config.yaml
objective: "epsilon"
cond_dropout: 0.1
norm: "layernorm"
parallel_block: false
beta2: 0.99
shampoo_beta: 0.99
batch_size: 512
warmup_steps: 470
Rows from block 2 of a small class-conditioned image diffusion model, named by matrix and row number. Rows with one number belong to one neuron. Each number is 128 + 32 x the weight over its row's rms, rounded and kept within 0 to 255. All counts start at 0. Numbers have three digits each.
After each neuron's rows are labels from the 100 images, of 14848 (inputs lightly noised), where the neuron reaches its highest value: "top examples" is what is common among them; "place" is the part of the image that holds the peak. Only what is clearly more common there than usual is listed. The data: short English words printed on busy colour backdrops.
# fc1: MLP up (model.blocks.2.mlp.fc1.weight, 480x160), inputs 0-159
# fc2: MLP down (model.blocks.2.mlp.fc2.weight, 160x480, transposed), outputs 0-159

fc1.408:129145152139092140105152144102142197131140157129157097182155156156147163134162118191095129146190197220146126231123114115125109152139124107110164130127153146173111180106122158202066139119100132218127132070198070136111100145138098150130145101105136126159154086095108110146187147147158164153129141140134180185133184146117139100156136139127175141097124131137170134107115142126155156102183137146106068161146124178099111142128118067154142124168122125161188167144175110123115099181142129
fc2.408:064139126145148175072086126157086146144098120183190084146140090158155194114132107100070123063113120094083110155124203121171151175106137078081129177111104095080163149119142131121147114079085107115122143142111168134108086123123103139094090183183149120108111062080202082188105158144202174169127140119134160121132115122059121160115091135134116148146141159148159078096138126116180116116124099152137130185168075131089138078085122134160152120151106130157092109121116077110134119135115158
top examples: red ink; teal ink
place: middle right; centre

fc1.362:134127112111197165155106143142135099148084146149108176127135150212120116122113092155126123117125040153171166127134173129136087180133130117152147166149199128122113147147088140157138239132142116138135142175141134140104217167175141149173167086127201147161138188179099147174094161136114131098137124169117108132116164125116096178164153144164091120098138102100169173065127128076118148133156132107100110098093135151120140137130108116075113138170119132116102153099196152076118116190193131
fc2.362:157139117113114123105103186186145151140098085094133152132154117112076107134099157103136139112174088115100122153108126089158148077175101140173080114135159162063141114160152102081083100106127080183125074103199105145139179111143182122115124105148109114161114127142172040082127092103105187098092162191142107072131115126139128115167148165122180118161082058168100123144157070137179153097146196100103176111116130169110122055147157140122110138097156097133118063126130143170129128165136166
top examples: teal ink; green ink
place: centre

fc1.30:104106104071107123127122071135099115079088117121086109156101142074109116097134108107112168129132116086109142147139167184073132121164114101108122082162083144139106116149097087143071129112062120123114133131067144126138087075127101089150160059114091162065101084166129079122125087138090068059144103145126154106136049142101081085153103161120156060117167037126144116139120121113119144070137135091078103095180151116112166071119112118120092116133101112060189131098130104120128135139094080
fc2.30:043103119091109119127163163102096130156080119159129162150127115104119111136124128109199155107071097095143141172148128140085164135122146119097098122162163081156101137205138144146183158165194131144070150157087086157176079108112181093167127125137147088147122060122101107110147152114169138127167122123168100144120041146178113154143043142108107164132141173117117133135124099094113145144126096106132088111118130213102173115150154155137096135136072121102136159160129147161111184140027136
top examples: blue ink
place: centre

fc1.242:129128162162136119138144129166135113109162254125170192131110124168098139125173131149171117143153150121139131163068153151188111147156119128144164120131136194144111109152087187163181132159132130139140122195115141118135142135195128136148138152194128208136108143172124103170138164183154122103183168128077140177160116149135138178082195149093209122155135076118157137150113111134112130082161124134173143121146150166168141123121176137142194149141191154130133119153083160175138126136101169
fc2.242:151114069130145132115112153145171137070120188097128144097117090084090155116105163125168140123158169109119147132134171096137086129145071091120137097146088027121094117105140137162133143107098122123147131112114164117066153129168099153081112139153115192152087114177089108077141148141172071091167085089135124134250119160110138147095235167104142125087081121104115117182168111157162134068119137137130157141157176128144117135176180133129123103060140109092124110144151129137126102135106094
top examples: black ink
place: middle left

fc1.331:065153191137117186151098090231119149104158045169101141131165130159160123130129115101115090139131076152101149065126116149094108153158119145163105143133129196078140189097064096125137092172142136145044135138099094128138110166178147127094102177177095152115178138156137101065165158122116126160105116119111123153153122130150153141087132167119153155103160117125208128095170156138134143132115089166131211143118129157190136119163135152174170109111074129093111132141096151118088107160118117
fc2.331:123067199149139129161111138142126179093120127150135121092125139065119099146143127087170103108102088116171091132144119131114117123164098148124133184103168214171149166070084074149123119135090088172071144076186137126091106102078134121128094178157203156133210148081155167104112066128090103171117160127143124072076114134150082100087098104157115094143138104129041098175119139100123110155159100142158114113152139139130167144084125136139136149143134157075109152090173125106143151177089151
top examples: black ink
place: middle left

fc1.210:133112098149160147183178124148155134176159112154137157181155126158166177211175155150158088122133115097154145187145138135184119152154153166151134176129162141122129196158107159149128081148140162169133210114150116152098110118205135100172124136140150143158143159055138134133116129139080131154141148125150163110133176100181098152150092174168150183124154148121119091152159154111172152155193106105097171118182164095125167146158124154156184156130138138148149146135132177066167177196170158
fc2.210:110152193082112139133162108141147202176103075149126160160111094102150156133100156176181107120062096112116101098128098118119097144138158145085135157097147178169114135164062170123118057156141178132101194134146085153157177157085127159180086124122121100120121109071136061094161084127064097157122161114164148096119075042149097138113161149182171178128136160128099097153101141095140144171152081113136146134122114089108074145138107134131166171167112096152103115100095129080095126154149127
top examples: bold; the letter m; red ink
place: centre

fc1.112:111114103183103140127162093153106112084103130083131106139135090137088122083099182056141082106124136121141177094140111139126107134151081076094137145150098101128083071134118131114133061156132148113100141097183086125156116110106143105148132079060133057131117155101123144155122119074169072139142148095147127161084089131103128155167162121123127094131192152100139160126071165147125096123163122134101148171099082076082142152044144149115155058033111135129200094088136075162085118154137128
fc2.112:158106125130122070109186100111194172172161130115077151063190160112172086116118119109129150121127116151141121126126148134134147163110152150193124089167132185121178201114143163163086122085144129103186103144116154150110158164154148105151134204203110153126111082176109152150121129138150124117133135116132139117140125203168108170112144116060132143052136132115105175159153177151173179148117108139153116088165148125144063122162139095161103152158131055065104181118081127128108124160163092
top examples: bold; red ink; purple ink
place: centre

fc1.99:121187059103117199166083061126082126169118177123148124178114109180064135086134112122065145078135137131108132120111176121126154176143098166129081130083105140121098117083130113138096116101112090137126135131095080128140083162152127183109085112153140132166149115101173101103091111113111160137170134056168072123180141121198084137113104106142071180094078075122144143133174137143169097081124070169127090086156120118113146131163090087112128109163138079086134072168151140103132094161110103
fc2.99:110066163122124094065155166147170121081125079175114138095150107110198139153097139166149134178152116151120096088154084155144120074141160117081121110145112118100141135120137154121165146122149152077133165139178168124121138092140114059126158170131149092100055185123109169152157118157138125106130141195077172117065092144115191115152153168105133087125170175145165112129081128088117109148108203064101165171071140142146097133117133137113142151101134175179162195134096106172077134080135155
top examples: pink ink
place: centre

fc1.276:094107073105098128120039095093120120103101127074078105139100089108139094122045084104118090130067131103087128135070094109120129115103108142106117099084108109129098117127078114065103105146059087123100122136085083082111126097083071099096069118136126118076114104063118120075099088083101105074105106102095073094123114132126093057130092108115102162157124099130091104124141130097088084102116096088098109086069115124099095105144133097082106086150137105117089129148131098129107064089115112
fc2.276:137087168195196101108185136158088143131154134191199126101136188138097120119152158126130169122172111159135089127202121054089146125162159130171100089143122157091158131110133139192072130119170167124122169094147188183129182098124099148142084107090077141161114114171116047144096138139165118179155127133124111143118140159123129156055125114142120057121169086143144158139126092122172116120114150159173089181140124120140123110111079110157167111061131158129118121146119193100131128125119087
top examples: red ink
place: middle right

fc1.356:100092125079142100164111163164105171160126111085156127166100056119179154134155082139125131126087149170099183111092155113140146141134128102104149103139132132171098165112114119137112124164107095107098125082161122106217138190162196082078144102150108124176088103141120119169171131200169152091120144085142155111185194155097106165127117154123110213173136126159132133160107183131078100110106181108096125156139079169129134128091132107080142143144129101117062175078158159124094098151070114
fc2.356:173128136170139108150159090099079133089130149197056161105136159136053119151139110117129095189116158113132053091150143181169118136083082189118156158112103135129121124200191143167095119046107105191154161180144109119085134154115122165148115114056133103136089168134149112107128115122073148134151148105114151120082127140196152095114096114143110068151186060141107137118126098122163133125114132129112140152149188093117137154157118158151124110093102118153141125149051163144105143189150167
top examples: teal ink; red ink
place: centre

fc1.257:116138137232128193103063119176117126152149104121153159091150134143130128058157107111120082130152146175108151120145128162134110082180155185103105121178105133118072115178129089105058120089129118125102109100163149145161109098116102103140111150151136112113107114160146117138091122129131120149091141172151126100120117110100078151147133212171192155162103160146106103105092091181255162109123163113139134113137114170118137103087137091152161140116127153154085145136136125200148097155162166
fc2.257:149148128067152089116171118067127127087125167156150143185143131141176071163149162151100146168137156096117182112116133117100141225106108138117093140115135140187152130103131131191129162176134137131149165093080100114087179137130112130108132119111109143103079135082115179121119152125153118163160107131097127141103182158148080121088113113114052128144193100076156186140171176100048065123155087112130163137135109115194121157148113173154178155135139156122128144129136123051110209097150127
top examples: red ink
place: middle right

fc1.114:127126182172150177163149163112109172121153070128156087113118103177113155094084108204109146129134200180116126167111173119134135147099145108176124109117138100173122112136159191186152153154143138155145158149150111055138076141119080133151170063131154138146127072054093167130151142169132159163115139094127174145190187110133104133147117163172139131134154116101167119153150112067130159063153130139194118184165121168182102069125133104101190188126113167102136140138120084107130116133142130
fc2.114:115160116112080189115167113144095146126127193098141157147111110110114092139099155151157095178098108137162109080127085114153181142128106148163125163137193147097144179101139134170171163084137188101162098104141100131105149097130169098142137162137116098089213134139188122081114121129081168089122142102058133109156140192162087161161126088127118090109100112126108129108078178152134122089099159074122070074114131084120157095161111129203055133089134140144147136141146114222163170133125136
top examples: red ink; green ink; teal ink
place: centre

fc1.209:161168133126108156171159164153100188134156124120172185157110124144133174143117108172151147160142145119149116134146139155124180113129099109177147140164132177146161126124207149105104152134113090131203178175184174133195068132140137165119115102177109218120107103156159175134139175186176144145094142100184165114129175146207162139182102115111107167177175149119144146148197135143135136155133108122195152154104121147156144126125165177101168185131166138137135113125161115156148136114102072
fc2.209:174148155128118123173144160125156094131150126119126156155106167163162107112097136128164149100153121158120138126175086118029117074124119130179117081107176156101175050111139102098089088131142130134151084094157070095133173106164127164042145049161119098145155126174046106089113126128124169108167142144130104098095141152161150085177173065121116188131139112139118141156155103109112122090201161117118109167132137211115146106154166128102180125125123127043152123109133142122157099120149123
top examples: teal ink
place: middle right

fc1.179:123108186153083113167116130196118145113097101124118142130178154108112156145133101148058152181117110158156119129126144181081077132180114141131160125078180189158133153116116131138130115153148186151196151122155171136118092120162138133115094152119152191139197109097113132111165158130130176205126089199141111153134154170151159137136110145128149172085132114122114105109145148088121120057129111146201168191189060116173128116149128130088121178104148139113098135115150078120091151200058113
fc2.179:093172186178125138157114150126143189104117103174155098122125114097154118108162183079163104126136125102090079149163148105136096161129094162145132136073095196119153162122090120135080133128113096142027094077128151127118138107122123138078105133186133176105195148088168167160117119124123092193146146116139132053130106137097153094111145108151126172131150135116112112141145159110166073122161136181114083178150127133178154096074163117111102089119073170049190163156143139085125138148075161
top examples: red ink
place: middle left; centre

fc1.365:140108142143165137162134132148100178172091210091136127172163127187141118113164115123135142128172177111121163106175160122108159125163167095158176174103130143147133124203142167180159159128105140122165106167174089168145126143220084104126132154244083179139109155106154072162087164137164105129164159167121124185110159145156148099119157134131120071164161100149143141136131131137122107136110109089153105126123169133116156108134168118101119157137185133153193091214169146176127125118136155
fc2.365:133147128125154109171190109126158115192156152096177114172164138136117146032128077117101127133152097147102179095124114154144181156138183056114122093092141152132104174188143121136094163123086145130129113163146140141111082128125083135123170115117051099159100110181110113146093140125082189144111138126142133161064081126174169161169165091154100155166158092138153054128053140070106118142124151137148105142119099158117126145072112128150125162122144130119199109136172149130132091053136188
top examples: the letter o; the letter m
place: bottom left; middle left

fc1.335:138148154126139155140119185104174143152170175124127149161157140101105186101101119111110148143096119141169133068105086101102147129117149146142106103081130113114071139199156180118137147203139135153108112173067121108160167168159108111151188124180140167154091114164174102145202101177192184068142082171087107165190175142148141151156147096134114086122144115133107152143175139135116127128132136178157146094124191135139127149191180155167166100140142095135178150174184155169121080101150128
fc2.335:181130062053122130098168178134149147151207235155127129164082123114104115154103111124166162156147155156121156080103105092154152148129134112093159142116087077133068091181153139072105135181098081111115114127092140109089134112123160114105118120149133100186114099165133186102102112125148180106140095150124117178160156101148056109173155138112113093138131108132108142136156145116091131082093133165151096133129141120080111173164176159101159110085144106156197140124195144101079171099099179
top examples: the letter o
place: centre

fc1.118:115128122132105158107136115110125096144117113129158148138195136117055182108164119112131084104073118139123094080099140104076125099082070114090112087172136127084087072081101146205076119154117103131164153136147102130066134095141087153101105134124089142118078098161078154049117097110141060127102078117096137126169146153128117089111136117115172093081165167149159089139048161125196098169114160115093175116132141107109148096098142165132115157149133205124168164099079100103098101140165154
fc2.118:102108124179137088120178111108113170118163184149155185080086154117196107149067112155131147118183085109131112148145140164145124168105182115152147139108064154162164155175081121088152141124147171151092111086082135131173107144133118106161112114095174116165076087112173095167097145078110166164154140100081123092051140111149127203118155153135097147126135085104105149088162109077083141107109110155127062135149135133134056150134107094083144136083172106116124070176157161118160122157083095
top examples: bold; red ink
place: centre

fc1.212:123170149175119199139092133132120138173116163079158116121112181163160085111155152150168106090153155201173168161136166138124146147132109154173141179140161201173150159101100118135166077161120124156120169206140154147136108182114203131128091148169184115187160146142127140101107135077123111146165187075109159122135160123099122183115128119211147176146151104137198113148142118126133151071139108100149144129174182115139162135127166188108163110181150119143120139156162145128120140182167139
fc2.212:105041150085149100156178099145151173179166118165089116122149133125091130167099115154079164146131084101112139123143171150097135162208140122146107108127062172068124145089107123121078193107135153106121153030130087145115188078179082114112143111107117143085102144144183074150048145091122115160133114115116112119114134137195097089144119164145100130149124109134147136189153156143124118142133160140169096151143098129133106150189059088138143136114153110166152193131093145100162105158126175
top examples: pink ink
place: centre

fc1.369:136120134165166165141084116135109136096086133115151064118117097182119097070149154189093155094132131161105200141157164133154159123193142122203057123134138155174111118134148080168114149147151092158121127121103160150160160113143158119165133134133144082147181179135155168078148134154164135164166215135161123166127131106113119140110126068144129192139155075144190139183138105154136149126119123117177173136183099160134179176175107189142138145117142152179178135171150181138133110178149088
fc2.369:111139086088098156162097141181104183107151145127152097109054110137169128121106118136130106142154140134131142198099130156161121133135099158109123161125128129186158157223124086101131128129151090098129115099127065093155120128115119150111096106140142143144149129102059122114143200113107190087154140107232100141114123184088134122136099099151080174105097127090102098142139164120070083104060112171172098066102116102175106150177119115153136092108108100126081055155070168159150112098115150
top examples: bold; white ink
place: centre

fc1.245:129091120081132154148092184177147190157110144142126054115142139162157129147139085176115140135067155134087137145089105149133108144160122074092115122165130116176109146168114111058117136173164115176073125129142137058115092138114102095128139161174115193134170093135217143102158172152145150079180184139141122112111144173133098139158098110076092148169156136129148119108152111161102125134153166074119153181150111101101100099144161145158091089138166110139129111103180067063108119188183169
fc2.245:104145120165155172210146125180129057106129087126163197133083154108133065131114137184122153128135054123143105129175184072089149168122098169126083154155068085135130147091152146179111130141188123084133123138130173164166099159170129182164105131088101168110100147167061163147106140154130137106112117138091076121105134079147129134090208141153186096165119105192107133086137122108111165099176165134101156102065106092117123136129085133145097170116112106101148150119116167150128149130136159
top examples: teal ink
place: middle left

fc1.373:159111097196123161114126135125116065052099157148137154147139111098106082122139134095138129144103214076057127131146068133168123113082118136138125112065104057126104097123154093113172139092124156145118093158094132126076155204177136141129127114110093143072082108142180184084107137167181099113179124107076138152187109162140108125149162168080156114077124136090145169101128097163118130163115130103168121157062122128106096143105153113142183112106104156106113115105170096143144163075059149
fc2.373:106158155054139108130145112138125146129136116148136049142130115121118183131140131128084087089156030166133134110086145155136141102164153111115150166149156123097148160124103155098112090121114097104093151117145111141159073100094172105116125147155163092133185136148109102153185102114087190175142173108142112111048148056129154135083102094149095134170175093147078100112091110133162128151128156189112177137224152176099167143167139155109069184133105101119137123124069142155161112162188119
top examples: bold; black ink; white ink
place: middle left

fc1.123:133109162209137120134152202136167119150136189122087096133100123141138130123149129083145165155121168110106170115152099117108155113157142071145175173118094068126073178197140142139158178177161110112144089099097157152128144102112127117120136139137091143142093160142096126171138144104154100084131097186094178160172155102081133107151164116092122048168123106124104153086102115104096150052076187168155105126130153115113160107170199125099098089125190137157182139203141119157114170117120159
fc2.123:132101147119153136131110098147097167135131124095164143120114161151117100139111146127126085126138108126100145178092198128154114155104095150173079126139148202144150120094108075121089097139137135161144156069119065143146131138139116177142121074108115152150172093132150099076051144132112104172112129059140105093085130169138077142096070183130092213123085101128080127157199165123138144163165079164148119123153106105144121124091082131172123132157105108104099044107116120077185082200096081
top examples: the letter o; the letter m; grey ink
place: centre; bottom centre

fc1.26:115096171143141189161152076172131104106100191125085056158119157141144172046192137125166145177102140135100156153129132184103170173148109139129158143118080205077119124124103130119142106131158101074122147138143174100109105068176113109138146106144124155154128180150107094097119110152144104085162184139026125162099168090137141121131138124131153126128104140076140060108135150101152113102156122150178147102151197117073166120154121136147187084187087119132125096095123095118098132085114101
fc2.26:150112136121133132088117160162078133133156150177143128082133162065149079072100071062084126141116126168145157095138078136081186096177136096174120140082127125164095195069147123128062110133053136142134090188147085151132104178136117166098144130146152134073132151148161123118121116119156126136107099108185133108184096101085115116109127139174074079084154123160165133185153100144076139126145121125110109148159099063118183112148140157151128140100143089077177148177153135128151088166187167
top examples: black ink; the letter n
place: centre

fc1.200:149089084115066115136141144132151173120105134131125103127072181176109192164106117161164097115171158107168149137089188119129146116196079126156140136112161150206108153111181083157080167173114168176176165163111112093163108132147066164117119114168108106145099145117143095170157098179159154144148163150130112138169182115139122082182096117149188197152109160161183149103090060089153136121151120157171116158164110108184076157114177132122141128156100138121125177168130115124136148150099155
fc2.200:162172122096116092091137179126126129151069126150141137104185156138144169058129099122130099145081171110104135212103155105120151099114079094095103119091074078099150094122117180115154115175109140147173138080080122045102155129077149129149203164128141182105137123163145118165100162125109132146155138073140114133094074155123102094122176105163110149085101113152122094155148144159174106110167143098145114166168106142155150067098148139054151124121176143163107129229148146108100096157100142
top examples: teal ink; green ink
place: middle left

fc1.189:116096107146152169145141129124139132092170168123153106123096127088133131162181163130189141114122121180144067116101177145096117155112115130100112185094174121172105108142141129103131110139181120065073151134188177146083125071079130118134108110118154121167152102110091084167184031086153171120138195187115146066100163119134104139141102138111081136151107152103088093149168190095081129113130137210145165105139127166079168119126102149173131139175133122078136125089135083113140154101168180
fc2.189:113101124108153107136169089181114185147166156141147101168139134131137113138139154157106148069172073120098150034132112151117092171157183069147157144157151112120135108202146137099111059127136102099103134099202062163135107154086091095068160169137103131142149113146121131081110096142130149129127133153132111136120186124137128151072056181109060138197137108102131132135084133094154141098150077117115151175116111155143177146159107154185147143135080090076156111110147120097172057140150106
top examples: black ink
place: centre

fc1.231:173119149115135106174121093102147071118096130132171124137072132123150125106126133083123100115101115113112097098177169069115093169154101073062211114177147122107074104106132127072128088128157132147114138158138096108113108110160171078161159147153121093110104078159178108122229167119104136217139099156077090112176103080136114159115106123137122116158191093144123145139160145140097164105140152209090108120121119143154119162138060141142173091181153135155098127097144158152107154139118198
fc2.231:102081084152120203108105123109123154116094138126140158196097115112156162217168112158114084110166089135146158134106158139093147020118169121170090148090127154088141123146074154134119168117113150141142097128145110139115184123110085129164174079075103204103113149092093134166129101152162121112106103107136118134128156129161158096119069158163152109133157141095111084136122126122097057158142118106122128207122094059133179072114169109083101157083085115163145104163128090108137112107188132
top examples: bold; blue ink
place: middle left

fc1.322:134137176176108143193137111132137145115091164181154096130112129148129138123163116107119097126137149132152063108180221135151155165174054120090130119175187115147171136110131092213110100152112152136138146097085115078087140121086103144099127140103091084096062096112182077101147199138134119136171143147093151109158074116101151148117116184106092089122129103130202131056139118130144168100102135099125104152134161190132167128128129096094137164123159127138146127099103169057173110159183105
fc2.322:135093079070085120121110143166103080172110135077104192199198132173138185180171146165072155148141126164151158120162145112168178080141125124132176139144135196174115123108179147085096154179185137083075072140130095104102116084131148093133164140099158119087142158099114190127183128139166142116075061140140112067084146124119130166149142119142098148112120121092064094188129134119124115136103148108086056134089136090152117134112169094118158179142103112130140138139105139122105109131131142
top examples: blue ink
place: middle right

fc1.39:120119122100060079122066119123108112099065057081121145086060107137100105095141068136145127210109123118152113133092136172105146087143105096110137116147131074133153089090103107066149127119099116166115124106046123088118102155182112149167093131131076140113056144071121107147101113178130163142078104123062110178112114101149125120110106160114148068100069118116166068158152069125111143162137135142128147098139094170066149096178083159112151099103135110091140124146138095130142097186120118
fc2.39:135079163166149143130113137165130079138092131160156091127194121121121093122094148121089157117117136171113133081123096192106063104155132128093123109058151146132152092172138119157139092145088164133182117143132193162099149126116122113125116131101173153133129108094122150149178111104078189145123079167099128160164137145094157181170098119136129117068115086115088082067098166111124094132111116097182165173189138114148101066132119136073098201149156078136075080064134102139135188189125096
top examples: green ink; teal ink
place: middle left

fc1.23:116134121151162105152128152162165132187092130152110162158107086178125134124139128098110156193139145110139175112123160136156115106215101098152091158187146138070131091159110153150155140155135139142137080127156136180186118173138112118171139156058170172152149165109124112135160166149088173097130156140183197118132187102136144158149159183110095064136071121141096154154127124185132189167151146175133106178124180167158156153092090116173108134133129162121116160160178136067103174197142134
fc2.23:144064138110123151127114073167156088173104134117119130120171109099110093033147135111137102166093131130160149129163115125107095118138140096126133136138131148159119193061078110120110068132093175109146089172121122166067170137131116163164102112117122087140139170138117145052142151139122115127165163114067132126118080155096096150144136174116090149141096107207092129171117187121183199142169104100162250157101108144135151097126098177106150136124129141133174161084116136107140143145153193
top examples: bold; teal ink; green ink
place: centre

fc1.158:182075159140140179127100095097135115101139117126159087129153147177038157120127118125186093142132150155090143155101107050133073145124144149078128126135147139129149138113122142148180077120091086155163139104113147142078108185146115141113109081200135092109150107094163149123122092130148069158145110112087102128128126100208136119103109191119118172186127141147171169104109118147154109162151172103142146123091084125108167086070202159106137142171125101095135187064133091121195143192100130
fc2.158:136156040064040122123175155142145131100115123105106118096109121110149115156124108107136130160154179119156110117096089175092129114121128141114137166129123121156081145145150139142144202141150084070127117142125155090177140112130147093154131112094149106126158219113134151120192106120098186106108187169222158119134108100164127163144133124132138056084117165123110123115068126176082104097134099109138124122040114128105113155213105114122076142103115134198118130093184098086113142098130112
top examples: red ink; bold
place: centre

fc1.254:135168142113171118189101172111194123147138156109117180158118143159155115133134080207185102168166119152169147101152079131077152151166084167178121098177166157109118097164160095145102130195145091109191157130179111113111147120129159123130177029146136125153125153155144165089160194160133133137144153124144138083136169119149191152139148098170048138183171121119128182133122167114058125165114113133117103123121135142148137164134155182079160157107168135082120153114119098112150147161158099
fc2.254:077147071164098148099148110207130167124140106159107123089151055108109136133149102134115128119128128105118090141118151132137142117098115110092121117112074093088120137151117106153147151124106107111134146181133207131169075219102164114142132137190103146111126106074215139146096112112043130173164156138140144135170111108078159137126123104127152059138112124152114077084078076110146173165098123140099132127235100110135140102111104129168179069148149148164107114137074120166149084156086135
top examples: pink ink; bold
place: middle right

fc1.318:098081112157190081158105132126092098135112154132112163153127143157128114101136104169143120130142083184139182088094134202134086126178109116131168129128180136096089093114071162106120186138125172133147171139158133098075205155090116085195170125144136149180104172156150119118135126142123134129113118089184221134153167129130105192180111093125067134061149166080172166097109126113157163151148106111121096063140171140179180117110116078131116125149131133106113106153161159071140127123135087
fc2.318:120162111120174119132131103156089022129133102116131216161107161128106101091115134127093114183172096109117171142106212105161131066150125130125120134147164126154149123087093091169121142105099148126150156101088143148175149108147097113150086082114158048092099167105154112114154106069081074130114108092135133192101195109171139079114121137203095116155101132143076171119080156153131171115117092173157099041106121104110120149133123096131109101134100111168157182151111116123139116130116084
top examples: teal ink; green ink
place: centre

fc1.284:068167109148121210181143134122112148178121102146167102143110086152115150082083109233138121145141182150138118169125154126145163114097120144177147142144158110127174147100142185169106146120120138144150140106161135126111101132140131123160115092175125127096197103084142137116167103183151139125089121092075172095149220163169145097171125134164175136186143115124169131138145118148136143038160150090175096178171100132129115055126121095144159150101101151147132144196153069155158110163136129
fc2.284:091116111158094144090096167151099106210096124167141155131096150145127156118119141103161123137119070129130132214148143125155129074126106118125157109105140167104140081104098106066057101108089105170150101110120161179101142122129126165116106084146102119158117158131137036145110116138164108153127110198196148040084122151104184150156133089131126210104126115139124111098137140107153165107150143124108159175208032145067138135114142162133155072136102106156118120142161148110138085130109161
top examples: teal ink; red ink
place: centre

fc1.424:149133165155157171135065202087169140116152191117165128174134126161136126129127116105117131130193170119136164099138156142092109163159173110159115132119110118137132122180170201183108186101097103142173085144135163135095158190106147095132122149159143074139124094124163095142141103104191114080192148098085159162139144115166103132143219122181135123141124138176175119116148134097110122119132065125153161177124159155135194143129158148167135145154190105143168217148175128116153150087151108
fc2.424:111069169162132159090098201122151080112146160124124149159149125155105109107074078065154154247166191152107141132117115118079148159136106077116087149124131142149132166104120128153132144096112110161199098172128162086126100135139158174110090112165148082185083127134154144104087127155212119093144104100059137159119065134113153139129154129144134128154112123101135144125169101087120107143154116113121141157079191141126175121033137096171115134129131139111125089103205119105139122089114125
top examples: the letter o; yellow ink
place: centre